From a checkpoint of a small audio captioner: encoder arch resnet.
Rows from block 6 of the audio encoder of a small audio captioner, named by matrix and row number. Rows with one number belong to one channel. Each number is 500 + 25 x the weight over its row's rms, rounded and kept within 0 to 999. All counts start at 0. Numbers have three digits each.
After each channel's rows are labels from the 100 clips, of 14976, where the channel reaches its highest value: "top examples" is what is common among them. Only what is clearly more common there than usual is listed. The data: single notes of 20 synthesised instruments.
# convs0: first 3x3 conv (encoder.blocks.6.convs.0.weight, 128x128x3x3, each kernel summed), inputs 0-63
# convs1: second 3x3 conv (encoder.blocks.6.convs.1.weight, 128x128x3x3, transposed, each kernel summed), outputs 0-63

convs0.78:481513491488513479516500500549513466520475480511497513538486453501481540463520494472531472496585493513487508512514495462464447504480481487469478519465503513489497473494480494486502515483549474
convs1.78:494481551494445452484536509487487515539487516500521503509524506546483483543516533520562534486495486524504537475474465488528461482509493541503518513487468506500517527505504480509515485480472560
top examples: octave 2; G; note: G2

convs0.3:493492486484531516475455484476496493521495503506508502472527579532482511469460532466476518500466478480518484494496527495498478475487512436484483508466494487497503508487462488504480506514515470
convs1.3:496530496521502525500512477514467530494500526512551480519475468472477518440476477499518552473523480522479476473528568459489542521505464514487545501457497499510479508516467487499498433486472510
top examples: short note; octave 5; octave 6; D

convs0.118:505498499494510490510483532514514484550506489458526571492472462500500500547458494472485452496496453499501498493491447501470512486490520519479495516509453501532515506421453528496482523492521464
convs1.118:514481506530469494479486490513504468459530531500500492485497564493488500522493497509582480461437498513512541491500499532521506476465476522505588476526528526493491496474495470501524449515495488
top examples: octave 6; flute-like; marimba-like

convs0.126:500496542500527516512521492495482509501503516486474505476469503488498499497409476495503497487472474501502507470485452467501509493454499521509508492445501503493513497464499508463461490469450507
convs1.126:513501509569473480516508500464516500477506505516471486498539479525527455522484527508496504509458518509578512505511497497512484496511513484501486495503521500495508380484502547519446500520500495
top examples: trumpet-like

convs0.122:477486481520505482447502428500497471500484513519499495498505494501507483501508495500513484419490480483522470514506500523479504508493506498524497502503480492506561529487475459516470496497393509
convs1.122:497509508529538468526479495582478495543529506534503503503429465470536488491508489507520491389524515488499515474525508523463490508485501494492494524494518533498465483505471494490509466465514508
top examples: pink noise; white noise

convs0.29:508507503496496503517506506517522532499453484485508465500403559494485535504511482496484502498506524499515500494488478510497499527499478508501492465529506499531514472522510495482521511440505500
convs1.29:528547514489490493478506484486477555512498524511475508499464471520521496526474493473485487502501480499489512543489548493498527497498519525463496462475516479487526518476512476509470514503510501
top examples: octave 6; vibraphone-like

convs0.103:526488504502472511490518493460479534508495517519495504468519547516516488487508512559517501436502504495487453489495510490510541485552512517525520508520474497505502504497506513502491480485487547
convs1.103:486513497496509479466493529524471497457517492500506470505485486454504533489513485493516477466468474503472515481516515505528533507456476452510534459470475498511437519499434468434514468525510502
top examples: text has "noise"; vibraphone-like; C

convs0.20:478450516500491463486469523503498507517494532524531546512481435497522470466481481488541492459498467497519483527497473492504480528491496488487529493522470514474514478521518493490537489489481494
convs1.20:502488548485496474492496508482514481500495471472494494485498567518499499525487500491514483499487508503500498535510536489534510524498524499509497561535457456503502523529518471518519526462506453
top examples: mains hum; octave 2

convs0.44:525490482499522518515502515442516472516552498527502508510459510470470518486481502485401489499522524514506497517510466490489518533503423475488499508528490500495490472500490486532488515486503488
convs1.44:504494522484512492507447498504482519500509514498514515459463520514515501500509534478441509470505474472501448503496518552506488517479561480483486488542478502450525483495505513501475470470497511
top examples: octave 2; F; note: F2

convs0.123:478529491480512438502512444570524504479453511487457484516532533465480490508531447479520462496504506513510504446508478453483432497503516487527477525501486487465471522500523450530488491493485461
convs1.123:491454488504489483486410508490505488550502477514486486502508490491503492514492548504495501509523538468496475501473496434497531475501476542490491482495465497520497465484495520501502496487520474
top examples: octave 3; D; note: D3

convs0.125:491450519498507510537458509534517500503487465513469522517481492500511494492477438500507445470510503497492477504518494518482445524503488500487500530468509543518510483456513506512492501472524476
convs1.125:445483498509523509502498461541507487469503487485536487439461517476492510460543514453467467486501450464476483487521490473494488497487478497474501499493482472530490520515470533494503507528535499
top examples: pink noise; square lead

convs0.100:485497478481518478513490479510528486475490488514494500468511572517532472531507452485499461505487530500526496518506507491512487507504494489495520489547508484480508487529494480503498571483510471
convs1.100:511516456489503494509536473502499538503421474492503499527541460513497496473484494511436552529520521509498482495519553474478503551496504513485500477507493471504506500530502493502515468480477500
top examples: sine tone; octave 3

convs0.89:487492532518481471509501475494557501504497496502519481504508467493506444493452467490481489521491496495480487497518487490509478495499481487491479505532500482488505476507508500492490475517475503
convs1.89:501516482497465513512460515505515510525500488474500527477462503539485488493487506513509507511478519467468495486491479508486512524519515538479549510512496546512488518494498520538574509561517490
top examples: clipping; text has "clipped"

convs0.22:512500522492503453457491511499479494479511468500503498511500520500492560512494500519499491468495510511529532489505538511371477510425550510513526518489501510500492479471510490452505517438443474
convs1.22:527505524512485542509473488512505534500488509510504524479426498493432469502520480504532488503516495512513523508494447550425525467474498499443501521501499492503516504529513501504502498504490453
top examples: white noise; octave 6

convs0.60:489492464516523474502494504519502509507482493457482507489495490515483534486531443487505497519508497462461480515537488484513433460474516486459509499483486464467511492492519467463480515533505458
convs1.60:525501502523466500499453492486493536502497522481467551508479505487530461521495547506532505482527487500523480548493472520471459525503455535501492512503502514476498505483519529529511454489420481
top examples: decaying tone; thin (high-pass); clipping; text has "clipped"

convs0.67:492494504498521522462448498508507546495467479487469522496481528481408541488505508495479506533511501496510477494503503497478509505504461474484496488488498481476514460484480464502542493524536474
convs1.67:524500531527482526490457482514458514491502541539504534474480495496500505515502494537538486467461497506523540534499453500491510483544515518500477480500536508410535497525535474510495503482478475
top examples: decaying tone

convs0.110:440516503515536461500497511477491444500501511500515512501485450520498502494475462478472500529512467515457511512513496495503441480439499469482498508494456506510491497470458508486511531495517515
convs1.110:516491539514450472475511486485513531493478504441494495541515518492481490511498500529495513471480516505501473510497505497514501500487556506516498496484501489471500539518552490468519449527498489
top examples: trumpet-like

convs0.74:463500492491508416506473482506525489474512487511500483492501455469495522484494465464505474539509474506478476500504510512465467487504491482509457477471484475479444488508481494489502475501523506
convs1.74:505460506490514523519492549511459501498477526502448533498511501515500462491519534555488509509495511505579492520493508537496479495526499493515495492497491518423546506518516480536471496464470474
top examples: octave 3; saxophone-like

convs0.63:468416486500512494437457438463533507497474493497489492496499542506454508491460496477490496503499490434503481467525510492463445516480502498465501505499470470477522480476465514481507512476505494
convs1.63:505522577527501500548498505504471536483521548484494477459478479511473467500451532528519524490464505526545501508477491517501522511503458496477511501481515517534504495474517533478510457515491523
top examples: B

convs0.54:510478534500517462507508390505514507523477491484491485509480511491515463500507478504528500462480500507510487506497502481472490491477509483514497513522489497492516483502520474503444454458493511
convs1.54:505477470560478483555517512502491519526517519533500485494552515526488516500489525494503496539443495508503532493490479495481437473503521508494497513486505502538488446495489539502512501502526525
top examples: decaying tone; text has "noise"; marimba-like

convs0.18:477504469497458483503489490428496514499480524477487509502480515458456497490524519510508502492434492497495468473505489499445450486479482496505490446509485457458460469507495486511510453452516500
convs1.18:481528477494502501535517504490473471518492523507527488512513503525509511480481503573487499498543508504490520471509482489465503504512539525498530545465510538523487441455524506477493511524504520
top examples: text has "noise"; sine tone; pitch class: A#

convs0.108:472497510501477502490502500493494481538508498512487529491498439482495488541516504513524497444457492501509529446487496509529447507479504484457524529529461520513521529507513507480556503477478511
convs1.108:479487506488506463500474524486518555482502521521515498490509488534480498509498506490510527505518462509484469490546523497523525520511471518510511523434494463533507558492466542521514505515543510
top examples: decaying tone

convs0.72:495519474506521472530498528502513489489502497500519509541508472466482511490508437462486483527449472495472476510542481477487470499507501477501430486468488470459474480535498485480514526522543493
convs1.72:534519503494491454482491522454535520508489480484474556523494518517551460524509507499480480485495500473507467550470495550505487528495473509482502489492512512433533515481491477511514522461492449
top examples: oboe-like

convs0.127:501492499496511473501479500471512501503500503490491468523474486451474516452497488489491520482479503507495498514507495481476417464523460518480518523456527471490428464490494475498436470488429473
convs1.127:527491520529496475536514556437500482494514558529435485500499487496521454500512505536522533519513511544540531514476526488499470491510477476481454511458523502500497476485549515516432477487470501
top examples: octave 2

convs0.50:494502469523522459517484451471476514493489465520482503483507490480527482512525480505510522499491479482520519509508503508485432506479507500514496533486500497513481484492499465445418529466465479
convs1.50:500555491495541512506510507526513505486487500512514503489483525462497558469516465482485424474516498465449496482532513483483560509496503506520517484533478500537499491528484482462535507502552507
top examples: decaying tone; clipping; text has "clipped"; harpsichord-like

convs0.47:501520499499543525496501514552501506503513491516517498518383547510494538488485510533487561487490508507519501473500500521498499537493503505514500489535502517507476466480500481486546467486493502
convs1.47:515550507514497518485507487443511494475478526475511483485493501480495492497508454446477424501492473494500478500495505492506503494504478510471486455544473478472498501486497514476439536498515506
top examples: octave 3; F#; note: F#3

convs0.1:491497495512516465496494477485533497499467502476489503486539524486490479477505488481499490510487489488474505498530509472502444508484515482487507502502482436484468487522501468496497454513483510
convs1.1:506566514488480446471494502463486509514486495480505482500501480500476495523505556507462531510457516512518479545495489554491497535499517463476494517472509538465525486484508510507504490511481489
top examples: text has "noise"; slow attack; clipping; text has "clipped"

convs0.77:503498530496522498526505479536512511522526500524526508498501516489476487508470533530528517484515518523520535501485484522524501520513514527512537493501550501510502486487491512494490515481482510
convs1.77:457502523506490513499508534473494496453497505476471440500463502498500509473498466428497496481494440479490468455499529450509548495465488531475500483489453471516490518488486519500498542508487507
top examples: octave 2; bass guitar-like; note: C2

convs0.65:518490501532532526484512476502472574508512516489516512494524519503508473529516501516498544454465491467490485487506476501481465493442504489518537503502514478468459501481503519455503518479477465
convs1.65:502483478494483527475495527489530497501500501493556513513477498450525499515500510525511495500495500499452437508523524502513531485539466498532503501510488495504520510541485487486531509500531512
top examples: white noise; clipping; text has "clipped"

convs0.101:496500495487533509501469493505486507500502497474499506494506502485448506475467460478494483497494477508503543495507488483455493443457503472494510484480493522488487505451422460487477497509521479
convs1.101:473482528521506504483535491470453514509477508471481475491516436516490485500507520521484540506517529496504503521488505492517480525524476490497501479403490537502495499496514508518509469521511531
top examples: octave 2; text has "string"; bass guitar-like

convs0.92:437470509506525447507459500489504476476442511493494508481543520496497482482514520509463492512486514505500428454485486493514499492556479495487501491466490480497482479511498469502484477525512502
convs1.92:506499474524520475473487491508454507482471533545517528496493464479534513505487578496517542519509483542511509547484495513479497454520454451497500488447523526479527457535494557485515495502501518
top examples: decaying tone; octave 3; electric piano-like

convs0.34:450459500488501499502504517485499474459472517485497555509461515472493515503547493453519496515515486483502521477508486494450502501484493491518496498488500509491511461496511479483515477479548486
convs1.34:441502497514505564532509510499465466487507504506494497493488451497478500442512498485508511486463502479494529463502493505499521529502518518472506506467498510536503483491531498509426483491483548
top examples: short note; C; pink noise

convs0.102:509507491485523494489524494451514495505479470508496521511520487443499513511490473485504497501504504504504515496526508512360456523410483491512477521513518518517500459465499486453491493515504475
convs1.102:527507512494530539498490453535439493478508500494503491483501507503505519470534483522513509464506488475486526498485502499402509481469531524501512483403486523522511520503496498503483478493494510
top examples: white noise; marimba-like

convs0.59:505524508486472418517509525440532505484511471487487495529507508479474499471494441459454471489491488505512464500539464521481477479496483519493478503501482501486470489502495505480477524469522445
convs1.59:566496498507472482497515502462549535508452514498483505471476511496512442544500521480468480497509510522530485524464482503468492518471468504458475454530526481466503480474503527513454510469528457
top examples: organ-like; square lead

convs0.27:483493473501472517474478447487517529519506492450537505491458547551493477478506509507487494495476496421515518497484504490483502509522480526497511478477495481480489521501497495478446517517452469
convs1.27:519496533571443488506540505485507466500492549492500495468517503464491480526456496497478539516505526548512534501486472494508497512513489488440498504555486528534478507494514530463477470538464553
top examples: mains hum

convs0.112:518503503505500523503500498474493535511481537496504497507537518493523507499495543491475532550483495537521436485515507490550534495590485488504493488530502497441514501513521524554503495506476528
convs1.112:460516500494524475475482498505511506483497458496465508509442481507496499494524452474471472488520455465483507495523505471483538474398446482493510484500490497498467496507432487505527487513490440
top examples: slow attack; string section-like; saw pad

convs0.79:478462490486494540465492474514554528519506497472491491584451565519511489483471510498525503508509471479512483511493518474512516497501479518521487519523461489465505500460515486477570583478481473
convs1.79:527532528522415502516530475478516523514506518507503457477502521493473499501499504503512475488505538492529479515468507529526520578469475521467501460536549516508570493463495504506487448524492516
top examples: octave 6; square lead; instrument: sine tone

convs0.83:444480518497492529506468540488448515511480512470480495462512468466507521479472482465470476498467475513505509513498513483479479456444495495501494517458484502520465529503445510519530475529503483
convs1.83:508501501490534561505514464480494541505480482506506471518478489500517474496502487618520514477528549486497504507477509492495542540501491543550530443487518539495522521507506491483485468542483518
top examples: sine tone

convs0.32:495500476485517473467507400502519513487487457481486520476494527500461540497523501502511500414508490438489470446489503505493510528477520518536490528500494520479489502513505449492495533472426504
convs1.32:551527509504463506492544508540487510500512522563516494463481496518510555502495503500506510439517543565517533502459495524540508490496491493494508470504539505478537480506494487478467507506483519
top examples: square lead; sine tone

convs0.7:488502507482523496520514420469509510488500478481499497489416518477489489492445452498486498538525504448483490525457500477469507553496495509478480467474477501522500494499510495481468461517463505
convs1.7:462566519514495487504517506541473503490494547497485487499564462498514539490547531492482549491486471532503519491487521477473490465547513488477503520510499483538527482498487525492532507541500514
top examples: octave 4; plucked string-like; note: C#4; pitch class: C#

convs0.19:525427463510494502500498473506502521515500521455475495512498515502523477478489493489468473521487500496499458511513518448522490496511519482506504494478487453467493500486512469514496480484508472
convs1.19:454511518523510519544511506494524487509504500492476467449494487461479476454527482495506499503540529465477537496497447512502505488454508418487513536501508471512473543493481541494512477536509483
top examples: B; white noise; pink noise

convs0.87:445518508489523508513498520507464496459508510496492505470508462454447484497476464468513486521453472504477543496486508519491472493484496478510494522482520530512463499450466496490496472530499482
convs1.87:496497501482508547532537496496460496474459487490504462504500483528473502472524509533460530492516503503472480480495507457491531512494507506505542464474469516523507508503508474507477464534480556
top examples: octave 4; plucked string-like

convs0.41:469484514492501496505491532473537453474514469514489552456517520484486553490517500490476488488501461485508446504544514528497515473508517398484507530497496457504465496515528520456499543464568476
convs1.41:494517482534486504498521484460517528491507492485478479496478490491483469468449501539498483490494485470515505475512483479500473487481509564502503459463547498484508513496517490486504454512517480
top examples: octave 4; E; note: E4; note: D#4

convs0.31:467510474496524498471509466536511504487526484513502481498501545521504570498475517508486522461496494481497473494500512509497498534493507490508533501515518504498512481472499509503470517501415567
convs1.31:455538523509520490525472515520524495463507470510531468499427474444523509496539453516494477444523524491474498502509505498485518476465478475498506483495500509494449493519512493451484498489522500
top examples: text has "noise"; clipping; text has "clipped"; sine tone

convs0.88:506476460521501501481481479499513482499500494536539488493480508482477543503526471522477537436505504455478523462523520553461475499516465507481475546500512496494428507480520502506485549476470503
convs1.88:510506544494504527533506525480518509442494483454490538503464451466534511468529508477483474493498519475502508472502508509536492541471488542502504498488476449511485562499493504477483508502563509
top examples: text has "noise"

convs0.71:494461450501488494534498453527499512483503460511478510489493548476483495516495513505508530503476504472510527510491490513504467508535552489524499539508504469495551507496533470523477493463445503
convs1.71:510511502518533492496490511505483475460512509492534498494470493506570530499467501493450499529500491486479463502546523495504530469509492505515507505490505471470477520484466533503522517499500547
top examples: horn-like

convs0.117:474493481499458480477463472483520486450509498483471516548515453498514465496519474459516465495486475497444507532494445510514476489478517515488502484496488484468493501503427505500487530508510468
convs1.117:516488467486487477510520504472502474476476490519487477481518547519511476487512495492465499503453501487510500474501494579531513539520462478512575515512506488539496472496501426504526475480518504
top examples: octave 6; C#; note: C#6; instrument: flute-like

convs0.84:528487492488458522465462483528570482522515482494492489530450512471483484487497476489492505532513517473500460493494470494498506495501480516492504500523518480489548455539482473481537545446547487
convs1.84:523512490522431508518566496495479492522487510526502535492486483498473494490503541507490509509527535496511501497493495511514503538516489537500484474509536519477528510482539475539475466503480497
top examples: F#

convs0.9:483504518491542526507498501497493509496492507486503512497465482513545493498513480472499494568541509497476524516493503506548526504498464509529500478488498522513492505500487506427451513487530533
convs1.9:500512512503504479488480501509487493485533497489506492495477524484473510500493489469500493497492416503506483479503530477491529451436477457484492476491519453508521524473436512512526489548496507
top examples: slow attack; saw pad

convs0.73:465524510494541487514471484514489507518466488481487491427542478470457501497478503480478498495470486506518494490495503483487435497520470428464498470478495502500491501496466532498465455528510472
convs1.73:500503479485522564502519497489489499514509488511488512515503435499497497448536494544484491539524531487459504499489468493496542528528486489471515477517541580500489462513535502477452507553508495
top examples: octave 2; D

convs0.39:545500501502506490485458475524460528493530491527503513474464585512485529499489537500492528482505474482609499522493512500488510493518494478500493500466497501515523512491502497482503522488500481
convs1.39:486504493573493534519530466503488496475510523524536493505464481508481507419496498487502540490500473503502460495573528490505489475512492491501495477444479492510488492539487498498494426511475509
top examples: short note; octave 6; D#; note: D#6

convs0.48:511493506519491482475532406503498524464495493473481479520500517509525465506498532512501502482505491465517472509496500481474435499461508479526525526516505486485522514483491505481478485487474529
convs1.48:455485506515483509528471472496499497500502528515500492502484518440480477474490437489505500463473507466473520421481485471477497500494498481515511501484477526532469507478499548488507479528533513
top examples: pink noise; vibraphone-like

convs0.53:495478481513438428468496506538481503493493525487496514519513491449479556468500498499502517489486492478512477477517479517485468456514480466513487506446485481500497461450509496487517484512523499
convs1.53:503495506428535494490473524511536448509511447523520516496467514508513480497502504512520467511492505491479504575501496477509519474467490467547518475493520490496517507511497464498473482518485457
top examples: octave 3; octave 2; square lead

convs0.30:522491519500520519489470539550508518502453473473505505520486537499493526502519503476482486521509503497556503559494534470444513486477513483489505528507504479506520513512507486502574534459523497
convs1.30:512480474531508559490490449494504525518488518502496517482494503465506486513479515513493454494456496475539513567540498493507518474515475502484430462500523476439551499496527494531515475489527488
top examples: decaying tone; octave 2; thin (high-pass); marimba-like

convs0.93:477483460506478497471505458506507518494521509503495492468487463464501464497589470475496491507500495479482517509487516467503440454490498469495506441487505499521503544494485497456485516490553513
convs1.93:505551466491528499505532522465481509485463506487504485527541499535501486503526519547502520499475535507534559547482502526508512499470490493499502521471510492499527581468528494512525463529523522
top examples: octave 3